config.toml
dataset = "chords played on synthesised instruments"
train_examples = 52083
n_mels = 40
hop_length = 160
input = "mfcc"
win_length = 512
codebook_size = 256
mask_prob = 0.08
activation = "relu"
init = "torch_default"
beta1 = 0.95
adaptive_grad_clip = 0.1
lr_schedule = "linear"
Rows from block 3 of a small self-supervised audio encoder (BEST-RQ), named by matrix and row number. Each number is 128 + 32 x the weight over its row's rms, rounded and kept within 0 to 255. All counts start at 0. Numbers have three digits each.
After each channel's rows are labels from the 100 clips, of 14976, where the channel reaches its highest value: "strongest on" is what is common among them. Only what is clearly more common there than usual is listed. The data: chords played on synthesised instruments. In brackets: how many of the 100.
# conv: pointwise conv (model.blocks.3.conv.weight, 384x384x1), inputs 256-383

conv.201:093113115152144117109120116116105139150136189129138121200083147116095140162081135125157104081113141049166146113082112111147110111142106069107143121127196128151126170078158170133165138136182147087060152157089156165110173150138126127113148127117127120139121146176120118085139175183103147149207106129093164132070127097169150097155090111120065119140128091142072120184102188146088126158156
strongest on: square lead (44); organ-like (33)

conv.55:140099154157095161123119147097128163107143173102127097133124153120149152093103099112094083117085035132106096089120144081126130154137103091091150100140083127160130132140105141124125115042066127145127137103173185089086096143141149100067071119140062129100098109138122159147156161057065137110157118114098103157144168085182103092105115163145027076139147146091089163143072078069123134081134
strongest on: saw pad (25)

conv.147:110133100153176157125137195173108140164124157094120123219111123157079117154039165130076104088205133143143226167148136123170125130134164117177118111140110166083136189156125136134149145103106129069126120150110156127138137144064145146069153147142155156132131179121091114127078152113154138183140165087131123144165132132149116099134144164138162087137099157203139166123156185148119152140187
strongest on: piano-like (26)

conv.243:072137107185151137116134159139176121121144071102166099119138167113105106196152139136114106191185122165104134093137125107134070161069107123135130128175150099168091210078068115112129154091087147179109099121116130139177132137108145129152151115166180139143115178112106097122122106118101093159158170099087115165140155171098157159169170197115156143094142183131090206111107080206126138136180
strongest on: pink noise (30)

conv.206:111152164125129123151103052172108103178137142126061128076156164103163128066115129135086139095186117150123139112164113085082086138150163162086166103086160140162184137074017082112092155133050134146095162155142099127103132111057113111109127141121126118125078145111135140146147129089101140127136137125151163172174096136149134103137127114146120114082027163097201135116167106146119136106108
strongest on: white noise (51)

conv.167:136129144112119123122104106090102144145143138088136065103097133115103088106149090090115120138116102162162133160159102096093127105050114112103121096115181144117133118130111167131076137147063124143143111176155145114062095136136132137134136097186085196096104085137158167116095155124138103042133085141028137075103090091151152169121126085116100061140121167160131114182101118092142182120129
strongest on: playing: arpeggio up (51)

conv.145:097088179116052114143115146088143141132119141156101122075160240152179163144089164173141172169204172117103160149152157205141140163114134112156080168166072113113131134157157081108136139151118099089163150155088123111126175109071093172122120185113121108162093150120119194146098111116155150152137169118130116222163108099133144138130151123098172085124125153164157094080163132106122119090091
strongest on: plucked string-like (29)

conv.199:134132086159077108162128098097110058139184120103124156094160126137126111111098081121149150180095040144149106103186025154109080170113098108136138195119178131122116124174169124093112151175095096120124160127111118092168136168103051151073151165104124129170069136129154123047138146136153097141171121106151084144149134130148153078121115103086170111142170115110124101111164097170155196140141
strongest on: playing: arpeggio down (59)

conv.53:061080094124156034153143118111196093151100157169136122142150133215163080198103103102156128109192156077096095163125142090114125109039105157131080152092173111102135145103085127132132146141098148130090129173084133074118140116107112148118151120053156107118110150129145121128127079095148100118152132117104140114099091052163090151124148103178096139099134116139127159149126105136132096162111
strongest on: saw pad (26)

conv.286:158165175156132110130134095103138131091141093170105117096144196134123137084156137099117185118199108128134075148170127063120140082132122121086163146140141139164123099070155122084147137142082126163140106118150135169153107183141102134171162152138159143151135103156184131147138147115141081099079165118158109075110163170170130067131142034080088139143087089049096081131160137126121156106202
strongest on: arpeggio (90); quiet level (67); playing: arpeggio down (63)

conv.7:134143197192107148154117078120105070137128181095128107120101161064180152153106148170182133097153161051127116102129143094098112116094083113110167063110127144152169145120067125155154141097102179175093163139172154151131086121131148101146128063097082092159074149117105099093167143154158104148187099120153138139097165119191133092173104121093113102175065172103112095175112143114126174134217
strongest on: playing: arpeggio down (56); thin (high-pass) (37); instrument: plucked string-like (27)

conv.376:201193155186145116110138132079133140100142042119124143131164112062167154166127163058158123085104119139146074131123122193092092154121135126166134161143125127097134084065166125067116130145165126137104139102162124091121117090125110082146162125160083117142153073101176095139124165086166094071150121134134119095129100153143156151108127156111130107095146089124144087134145092132112130068135
strongest on: organ-like (40)

conv.306:036109103123150165121083146169119105154107138134139148097133111113113144148119108154135154132158164144111136120192135120065118103109135159122149085133046115121164140116079157121158162135101134173113121123153174109106113114108148101139096177143154108073120138138117132117181095088123143064172124194132166133208113116142114113119064129112106078113066176125090123157107110149160095092155
strongest on: strummed (51)

conv.76:076117126105173128130162172132110102137102132104148100212095093178145122104138142126122099114135124153120106104188118084132129167105090157104110131164138096117129163146128117151108099117108120089061086151104147149132107090098045192169097113136144157174127178093110148157109127162105049181128114119142105091058064100177147102162088117141129130091139119174108087077104160156068140159181
strongest on: playing: arpeggio up (55)

conv.254:066124144158110103167171162117114124129110249206078160112121191050183133112108161158161170142204154106091145144191104146145143158083101138120126166070108090061137088195077129153148147134138114092115111138092144117077150086115105118128118195066132144126101110129147164113078143104145200137147182142126185101140080149084096102106150125140171147078088126117175086118140071079080102112124
strongest on: marimba-like (33)

conv.82:144126133127118085072088144120112095095143106097129113116146163240142141126150109178124133162119158078129150130132126105108155127163113103123113147108167153107133057089147108090130098111120115125133069178150123097138154145112146086140126205163157146128128156095182158161108117160213125112186137126088119130129083106135174134134126122152097160130154137128126102121090196142073086093118
strongest on: playing: arpeggio down (53); plucked string-like (29)

conv.247:046025150164113191212149107124123152064149177120096119130187180045129165150140143148163111078143120090098149073117111093154133126077141074070102155144157141070115151138077180183170136140123174120163175120142090109087121131064122104155121108121089180063117147144088130104161132164146148105175153125086160127115178074205130167097143099128079107147154207098099147197149084101119103159173
strongest on: electric piano-like (32)

conv.336:086146184195144134116081155147121108128127106123129117077140077099106151138098132115183198141210070131142161130155126138099138139128125082110091148159110184157141120119083111141118209112147136166086124134121051147166085099129186118124170114140145094142137166075153143164124124128123084132172228151152155113193169113130120124139123112078158115128141114160131126149158127138102108158219
strongest on: muffled (low-pass) (50)

conv.338:127178111174092130150164183164160121150127134139141152145113179151166141127110193138163150160155111131148162157153118182115140162104107097125128171159119100079099181179133138094151114143127119126137096133120148151176154112115117083130155126106140115156052147148128112106086154116100209163208137140121185125135084169075155134071163133130172160108051100163139099109160123132093045108166
strongest on: block (57)

conv.322:081114169145134145120130142132130091077076131109124128202088124156157118115136153140117128090130112094115087131169121130165121164134157130130082146129161076112155135107139102205109110086141111123029089160091058100087133084125109126155090116136126104124177169098122194171077100133133125154157146143157142118104084094165122157124137111180118150068159105080183119069141080073108149160129
strongest on: mains hum (36)

conv.95:125116144167193149084080120113156175114085151099139116155079173115157157189123080087156108066185116144112144153125193150135185118119121107103000143175098153092119128142060108146147142137100153092136118137146174106146136142115135127174129125107096083173086148151116084099119132124113129144194150172110156057152134095114178157123149126161131155139138132128099144146155101107078063186185
strongest on: saw pad (45); string section-like (29)

conv.74:092097138100144089116109124139105100143151122128109114159080139213116123125154147196225200136157174139069142144144123096083133156125099135138086086144109100199147157127140112137154112190141123101160061109100147149130106076094173103166130140108146075128121088104115158175106097105190157105144086156120091058130102098147114122154124020157140116148083136124099155097147096101159060145080
strongest on: arpeggio (99); playing: arpeggio down (99); plucked string-like (51)

conv.372:108104127129128140098137063129127144158113146109116160116101112110110134153123124061112157124140072127121134110100106138099062163138140152103024146096067080143097158108131087133142133136105103157076127081139166120106139099127114084152114135125100158133123137105111112092094079096171120102131140102100112086142157121065080206108097139121135139084111144185121110110101150086142152117118
strongest on: organ-like (27)

conv.205:059147141143099117151088103132153137170141080133148068103095141137109120130086095098132137132103078095130158143155100104141081116142131127106205097142213106076177139112107132079118123160056144132198180148149122120122170082119101040143180093135121091128113098132101118127183185141130127159102089140073148121105144159167093122102127127083103095151091088103103123132098131085182155080136
strongest on: white noise (51)

conv.307:096150048113163126147138132103109107147090146119091100111059135111141115073048116087131166086150049063132077134124160116095132161105101177072183114093090052130123118107069128107085137143129129124070117132078154070136110123151171132185081110077163066152042154072121108116110126099132071172155145094174121115122103149087117135083148142065138158181137109121125104103151133112091151059072
strongest on: pink noise (39); rumble (27)

conv.186:091109144133064126216155117136128110168144133116157121118170128075164074080116138126146150144157056124169096139124104101092083127059104147130126116117125129148125138143139154143127115094147179183143130114129107113124085146140117156117229014128133146127132153098033143112092122101053140110153135156120132107135118091132107045013130143151110060110120215130129134157109081122125167170148
strongest on: saw pad (36); thin (high-pass) (31)

conv.312:126109127171094086119032120144105086125134185088137112114081155159133090089066077103161139086170105084201166140157118139101117098113178164104109112119140187129169122118098139069073141121112137156123168088137130084101095144164129145100144067124157117130039108151124110130147138151184085144135143137110116156155144055158126126172133125099111101135127131133128096217096162111105161130206
strongest on: thin (high-pass) (60)

conv.176:101106152140169103135124105123121146100113125141112112113087083184160078115094069122131200066146131145094133128176125072146118122101132144114120108066131094113137098129100088161173140100157169160088084114153120150080096142143129098135104144111148112110156136121128178137130099133157123085134069167079093073079085078159115104142091077160115124057118166113072112143107129086118181140101
strongest on: playing: arpeggio up (51); root: C# (25)

conv.296:104091138152119141163148106120128147046134211145099105140104187116125138155124081135162099091135169107155185113045109140213131154088155056083078188113074146110097153118134191067153128120104138153165159140151164150100155138118115120147123105087090106124108093163059140114135127137115141124156153129114096172127161088201118084162096133135092105143174136086110170162115115146064148122164
strongest on: electric piano-like (34); harpsichord-like (25)

conv.96:127105108177144109193142141089173110133148175180129123126197196127174144088123114202167132114143165011157106104117119129126137131095119165122151220148116128150149088155146148143101118121125148149170122078136143122182116126147133117140139125129150155109114140165120195131187135102116111126141046107144099114136152126186125111184120091111133138170118173110126149124126039136102200131140
strongest on: block (51); plucked string-like (26)

conv.357:078059099187114129117155142103112196110081164162135169139117124102135137105107154144168156086159084137102172146140149136145131144107126154081099097139160153055166110126074193133148130157113168154154126174136144081076137092146156107130140107118126165108088125152102168085133133130137141130194096147110178101140076128149151148080145121156131141113112150164138151143127103070189106157133
strongest on: organ-like (27)

conv.69:140136161121203191161133142106111160134114146086147117198185161154140122209143120133215140082175145087141147128136168139118128140105149138117085123117125137113115153079059146167162175144116189102142151131124147108083099100148131096163168113090117106087100133108153133150147123131145128123211093145110188120158154088222173108171163050140138142178169130079136142177132106156145124185124
strongest on: horn-like (25)

conv.314:064173156109188123116079189074177142162122089183131143162125088130118095139106119136118115135130142153157118131184083100122119136138121181126194150081177089115162122082102136141125121060121186146070090220140103121122083050144127107095115138123188124103113139083169127164085104105149105116206147130152111130113089100144124105160057117125070119107121107139118115113099140134130164100105
strongest on: text has "noise" (36)

conv.282:108155122135078111157082135136150075130190141140164181089192107081133114114124120099157135156146025161128057105136109145101115168117127135109123165161082129093158125150194152084156153157049077072111132078132165138173144176118156159098189093179152147118102123184083174111132169115095093072141104138133142125110139175139099164056120115104167140124110115167135154160170126154094061096167
strongest on: quiet level (73)

conv.175:076089044211133120119135184069136119157112126143145147134109142160151123148115160161122117139170133147150133147191100169138122135095120167124175170142149113062105131136072109131115078151116131104125169135069149114111137076146113164106072194090161136106054142132147151121156114082134111143113086091107113171099096140125130120171103117096145123133129127148140166095120014125128086081153
strongest on: rumble (34)

conv.115:157205155158134171080086141105125105094145068119193094125094131114142130139089118135138132200154095173080136136118159135106094197119087088105138103157086115112136174119072112128086146150098111091124101150157125087166085106100144149160119177203117128194107126130188154133125139148058156138160106123121125042135126180111151130085120091058161113107119134123125161130118128086129097057128
strongest on: mains hum (61)

conv.41:061153158147140155103142135198117090156160149115149181125112146074153143102147096112092084114155140150139134074128161170104110144130144155149122072104095092109152156141021079107133165079072066166073138112197175127144118152096141165174111164144124141189074110131133115081145155156149135154170137114167052120136171139174145122140088126115116133125076153134111133154083116165083123097178
strongest on: white noise (25)

conv.157:133085123104096144104095110166091117183135150169094085142131144179090153145088111104105098125122217116075134135118151071088179081096169084145154132107176187186175150072122113129131121166083123155146104182155110155104142114173150128089082138083152189162118120184137124131149115191133089114170097118125146137117110093235118092205082092063069086114091095066104091193159166142132133133097
strongest on: playing: arpeggio down (68); plucked string-like (43)

conv.308:071129126087157127144155169149070126095127098106144152155131115139097141187115141138113096096129157144125182115138098148109123164110157155116078122167116116093143170115142116163153148138198108085117111098103146186170116141083124180190155141110096100129200135069087158075121093114124114124126132100117104121078112121152142105148123059114157100117153095120121097153146119168114118104186
strongest on: clarinet-like (26)

conv.146:156156160204177060200061117168169123172173155112120187165187185071154123163110160125085079079085135106143056098122088153149102175161127171158152155117144106137125177089124182121105133128134123094103145065121147089160124177098099118162157103113161133129095119147097120142141160153171104156164141136165090151086139122213095117111170051117117171185165124113160118137150114166111102156125
strongest on: block (66); quiet level (64)

conv.226:050032195150083070140153135145092142084133121111134100090147157204144108115093163152160117135128125107098147064096075063117063220145080102106100116141136125161171180100108077140095184152113132132080132123141103120120121147134130110203153083075109117122103116097055175161124082130127133164144069053124128151129087118178110124115094122129087096109138091141112096133126157129155177124161
strongest on: plucked string-like (51)

conv.257:105133174113093065109129122124141139121184181141153095134093199119169070130051170166149188136202118117129175134147070139153136142108131100159074161092090081140126132140143103124131151109143100085117151138129095090124154136109072082140132129094152087144066117086072128133068095127076208156142129094107103142219073089111125142031109123179128097106115147148101067055161120036152122103158
strongest on: text has "piano" (36)

conv.143:180134143170088183154172132083105156095112190149090182151146132091209136159130135139120077073148087112152077125142148162105221148151143116135127153102100120145091162230100050129113126095131075145109159141155151146151121143056114184109111193110073181161072123140164121121091141132115197156164122079150126152044152155141157070115109094102162126125126155086143060099102118118115139169139
strongest on: clarinet-like (26)

conv.80:120165141176125152136109135066070152119130169139130093118110134122156131132024106096146140129130060123159170161139114130150142137093085122070136101109092143093158162149072117125080117147074147115148152143179146120093103120076139129132131143169053141151086086158152169112088181153084164091187113133092138118142098118144139124032128119097127081135076150129129074164124141094136103101157
strongest on: the note A (83); root: A (38); string section-like (33)

conv.19:114107072170101123160140126101116109154162108087143147131097119135068121087107091099167080171080032199112076142129056143132117176089129091115140137133108090154087124180128143167119116136025150117199154154093100153058106109135110149055139107131080132116117128116082197103116168080130114131173158113123149127125113072160129115101129099122128061128142126085120124092138107147136126129117
strongest on: pink noise (28)

conv.2:176108177159118103105094141098164177079105178137161099091147162133105130163168121153145103119125144132125106106102162130113110168081146084082127105157148172127194146105080174065096182100074099092136086095169221065111203147176130092135118112104111081154105102245167158135164160120127129122185100163114102124144122124202157115188124129130075138094131154092095127167068033079119107101108
strongest on: block (74)

conv.125:144127113155055102182150151093152132141116109118094143134161148115141119070148151072135117075111040096147118147135119122044111106088160161104112101142175120134099142112113073126158169130120119144128123157122112105124088122129095162082130085069101154123105116120135114126135097094165103148168155081134086146131132088180144124133161079099129126111136117089177065094138078168118156150083
strongest on: muffled (low-pass) (53); thin (high-pass) (35)

conv.360:098149105106152140118121131106111113099125099114072124127099146140112112102068121112172133087190081106124120133129143089058129106168094143056128109076097113166143123088064093080096175109126129132079162120116064085119086122123200120151114106113154062128025152035169146192102128097124093164132146111135169138149149144058147082133127145085134129166155103079124124139144118092071073130125
strongest on: quiet level (65)

conv.40:156079162140065073113173115161157132132119131126151145073117174143173088182134141129100125153143119129101132057118126127154106171091074099204073147125159079124101137165069129087127161112141115123141191153112122110145217129099081079128161061086061085182065156128081113087117145130120125164152146114127124121147099129069156172086091137156095115055142140085076122096101094103126082130125
strongest on: strummed (61); horn-like (26)

conv.210:066158127142140113176123206146125073120097125066098101130151087139145111154042139148140115079113141106072115116127097105114106157196104109115164149104081049150108154144084129100054121124084124141084133127123162094065151079114134109104138126121139102109128066108121148180112162178068100116157135166137130148148114174160124071149135111131130146105103125018151139119089120094113124052122
strongest on: block (52); horn-like (44); instrument: plucked string-like (25)

conv.285:137139080087120077120105163185141153129124131114115104138110197099122139101163141134088154159200114126134133098159069108123102164052123134165058071107049157151110177104105090146255140062157140118109117108173147144125132147129110075171148133120133082141089177134102113133120059085128168122147128102106128099129132099104129139062122124153156100116137138126149136120067135143154089168147
strongest on: playing: arpeggio down (53)

conv.64:129118135162110184098091084132119086089149057131136152100106142143196095154109088124112114072132174094109140154144173113095109072102116146108110071098110149146081115049140155121090086132114120145164111135147115167107097123120121150151062089147114142126157126108147164152106078183151113115153149122120089173121120134179111105120151041082151167158087147126170130142117107140128074106141
strongest on: arpeggio (76); playing: arpeggio down (55)

conv.383:099108135161133096131191158203115093204115122088142141151089159123126076127094150147137067104179115131139154122104135133120133103119109140139090153099082076073138136132104108128062143126118121107094128142134100155107111092088123129142115120058117162134101142061087131074067111146118132187137157104123105120135098134125111111118084157158084071074053139135130096135088165096143104141169
strongest on: organ-like (25)

conv.374:149112106210115133118134114123122123053131128131171192134123125151144087136140092111149096168132095152161202159193144163095145163147177068092135124135205145110095118128141152084042146160139067175100122147153160106150120162144111148172172136131143139177111163130174139063100119121197088156163169096118096153170135181113159141156114129101189156107146178137141134133118115121166174095165
strongest on: thin (high-pass) (45)

conv.119:128124174217081122147118121129121120037114148095110084107097141102150157072111137104164152096141064048098148116126101132103101120098068068077131124123085108104107091151056113117100115100097131163140095080125123126109136101137101120144093142114071121123132091137154151117109140143113114106129193179102121118161137134155100136071144133085129143108105139132128096108093110062086101142174
strongest on: string section-like (42); saw pad (39)

conv.238:142143134137157103126168158143109174079141107115127113127168090107156102151184157116153132129127158141117088078145120125094105154116122082227062063122135131165098126164133124145168158062173162155126119113164125138151165127117092091145116080100052161173139118069064082054099118101118141149111137150146124113108092097058121142065130137162138118086172159138136089076125132185113146139132
strongest on: square lead (31)

conv.329:059099149154136112104110191138083122088154105094127122116118090135095057161087157164158157102108162160104147090151123093103093165134132101149075073108093081156143167138138139106140120063123137144089108150136114131125156128127120106153111130160133107110094112094152097105129072123098142134145082168089095182124079117115099097122080104104125133133106130130078112132088116155124144081167
strongest on: plucked string-like (34)

conv.273:147107074109132166097090108157129119113101091085144085058085150139100103115095067149120119091129141139153109130185154135072138130142160163147105087115107126140111094119128106135113142118133140086106137140141165071087143130114152145150136112164190150112097151025154170238057129104123126155173085127117144142091083107056178204104125100136145131138123134106132143124113113133104089066111
strongest on: mains hum (92)

conv.350:102105174137103144112095140122119131153169152148080144096113160119160173092136142131121062140147075137123118013135144114085145145108128131095140079131070125143184123116032120135140139083067094121078160114198140087124108131080152127147075173134108142119068117115103157124177127112105132122151127116177143131155140124208131123151081136063111126116051151107106136157117072105094113071172
strongest on: white noise (35)

conv.283:066194177175203148137131131132124126144153167077141150208086148136155157124067150155091149094189121118166171142129162195121159124104131137147142072133092115092133167185048086182196169087110128092117138097138167172162114165076089192153117143152156143158039128141097133128075164124111209162174185154160116131152139096143119100074163125142178138123049124168172042073122141127113076149202
strongest on: muffled (low-pass) (38)

conv.270:125061125140082059111148112140141134144107120084147159113128199099163092137092147130086120143167151161097130119101122135127066190099085168100064163152091034094108143151131093123123088107148062102094171148057156164089142144145086140144143145079091130131128125082139137104089118117148114136136151060092089082086163138140145185154155081125134100129093129141113082114137157107159131123120
strongest on: horn-like (40)

conv.248:134140165170069152179167124061131082089170128176149137101194102155136119192103127118165179155126131144109075170150124125128130150125083067123132181107113090135100137134143151130121116173115105158105121172137136138143169140115124182095154124151106159148137169150143139099061148149120132138165163143116142124107124171136147070138119047099162124111125117120119087113156091133062089143150
strongest on: white noise (30)

conv.104:120168136177070147110072106089166101132129095106144163155070129139166124117134151131085079143117130112150110163119186141074130126154123117139126084153125094187111180148129122113093177120077094081105098126155148107185073168103107177110110129150190107162118181105109082126117105121116173157145147136125080148107168141122150128115172081119191210128090164134129151093138118085092034147132
strongest on: string section-like (29)

conv.18:113110043136131084120075154148143120185137102132122108111154155123101071163133097106137135113198157160121140131153125078071125123106122135168075081087032084152115166123124113090181168095120139131107090157116192108112181152129130108113123160142131105101084139161133073146103125070087153119128125135108114153153092097104118123091098151127150078099125146147120154105103146224150082101144
strongest on: strummed (49)

conv.315:121122157151120152110114130127131174178110105059156127113081158079127149097100090146144109110125035195129132178210167155130162161114084079113120127176136128079138107155094132168098120113115135138177145166103146070115118115074105132122116203147084128168065154122176130124134180096139103157177164111094081123142153069152159130103147064087107066146138175095110112116105127108192128141100
strongest on: rumble (33)

conv.237:169048133168104155075126123140054149078065160074118151077105129168102109098109154140099174075131084078123135108087175130150135097162093099114130118136147141195104131132124108117128124149121125119114171109100169166143104117137135106146077115117111133078115050158117163140155137142133116150109121117099130167111147123102057093123141094101099094182113099138091123159092160092144143107152
strongest on: marimba-like (68); instrument: organ-like (27)

conv.182:098138150163070137118107143164050051107158164067145174079117082140154101181083099101179132089172134127079114125134153120127104110112082136114138093089108123097124119111059135096136113154082110145063149113133119158080137111096159139104080121119163136135102150121167137158123109173141092139173194112140155207170124112125113125154123158072159136110137095156144049181153159120083096122158
strongest on: arpeggio (82)

conv.367:147132107167148145125137171176119146148118176132098165152126152082086110132129126098113121114164107137146152128131134083113171167109162081192081086095077089117108188194113100100143179043143086108112098117181165123142155144094154142121161131120103152149058112116080106109055151111088255161119188098128152106120139090100130120005101133179129084149111120146105096131063125128113085130158
strongest on: quiet level (64); clarinet-like (26)

conv.52:071077099149133142104076142194118118093114121084102151092058146101151132057139118076156148087100100110124131111154183103074124121124121114137052084125166080133113135124116162085108134115091118192122098149156164054112138120041140111173117159139168131123126199172104126114106114173136144146180148137112132159120135109165152182089168095094136211112092166136118138143122141106124087109118
strongest on: mains hum (77)

conv.278:069178058114144121148120160154182158136153130130116112209192115164137092205086192134055139096148148124131086147097148121113066132091097136153159153145114107050147188113124148142098102117136106066058160174132170120168134160107121111110170109134169171100101156104159079156103139096104111116176081101132093145082132125161081175114124089184102143164130128156137133134087105122110147163126
strongest on: block (58); horn-like (49)

conv.48:143143153118151105125150144181121148161070119159090113176100123146154102203103142133108146103219144108046140158182141081106161143069111123189091104123135160090157154143169075164161119123140111094140097094090131102104153139101163092150148127123098107134152155091124113128098088118127125155128171079177160095128116123082109128138156088210156130139142121172130131132160081091165116159163
strongest on: clarinet-like (38)

conv.352:066100142137092095151075175045110129121120125136098110096139132138124121175096087149112110141109192143120124077136131125133114129098089103106068149143076117146125110125091123100138131080080152123091150150067151100091165120109070133145084202122130113139089149156151157167135113105126070135147172134093076211131082085149147135153095196072127105087168115148145151076121085173071133094099
strongest on: plucked string-like (25)

conv.215:025157141131138143127143134147168115153154149079238155148104116117142060088101134121164109097103106112135117131135165141139098144097092152108153121135172101099109133108080187127119122091089113175103111123111175115136102208104133174116179095127151137161069133149124069107103171188160109165152149118111078099105148109162123141107128086137131116134140165140100101164074129123164142148114
strongest on: muffled (low-pass) (31)

conv.366:085116057164111162075149166103090149102110123095088117133201150111103132073150129115135194151108147128134040125106137117114093203152123180110109081164123105165103181135186078122102169128089105120107109160105078098145101113197173165136118130116145170141112112066128155154122134070110172137097108124130143105096151114067153140133145169123126129143090066173124140097114147131115137093115
strongest on: marimba-like (28)

conv.180:051167123167156089138114130101117074142166117147178157099110143079178087123134134193156095166148129160115168148143102175084077155099066159137138139154132132159179129125115147098132180178047119140132091125137150151170152161093105163196200141152142148189101145187094186052101186126136106166168120168116110127156092167132156138175128131144172137083136137136134132125150090172149167100154
strongest on: white noise (49)

conv.133:133134151157096196139113115200024111074155107099107106077146123114126118124123106173102156125128133080047107140151155139148149175155115151180100132128089077152123123134114114116117131135076173198174161102124033125108125110144173126170104081137137112165103084097130166178122116151064107156101149162098131178141185098148078087148150164111183129175098140059104168112131123119139156065159
strongest on: thin (high-pass) (57); mains hum (34); instrument: vibraphone-like (26)

conv.194:062133088127139079139142163117159140070138144128134112136145149139142143153115088108127122104182179099099152113134132064124124164116147138160073085123053123099098190106140091115163175095121118123109126151084155091084157130119120101174095164104131120111121117101119131163161077070122129096153139086101117152100122120119132128162116190137125094090180126160119151111112122206072143078151
strongest on: clarinet-like (33)

conv.184:147135138126150150056122117123112120104106114082128119115132140152130104053164054094127117099131127127150177123151162082061115148142183176055139075094149127123140129053071091132059168099151090171057104166152131073063068127123146139156123119148155154115060140081171143178094092121143072127172163096127154110171103130123166147170123127030116131059155080077160109132106139142083122069135
strongest on: playing: arpeggio up (51)

conv.164:092137141173128133129082101115152176116141091142139130135127109164158129117124115140154132140161078111118116193124150131108136128113088133095103127216093148174160201123117126149090127115086153097158084113112111108167030141107169174095142086165166168130108171150109161137111124111041143133152118186131142083127144101145162161092169098124146122114064165108142137143145130105137086156160
strongest on: the note A (60)

conv.67:070105168115113124142095106157149098114182163110081154054167175089176132125129110142154142163163100159105108051114152109097123197101155130086111137119105126136156152147058157037112102135113088135114152080178147095158151153161158120171143130176098128116135100135113144129158160112116154103147068170154133131139133147148086182067089149145137143138081180109116137174136092116074152072099
strongest on: electric piano-like (34)

conv.239:096184124172135161140119143105144098160131143121166128100094163127147100116062156128137147178154075102132121151132151109101124154078080163096160088126048073117121159170086123110112135120057132113117114102150177121142139125094188147151124122212152142122098128154132149140052176108031178130166114119097121096089108175115138146008134092120186132137080148136147110121096114110124082113138
strongest on: mains hum (31)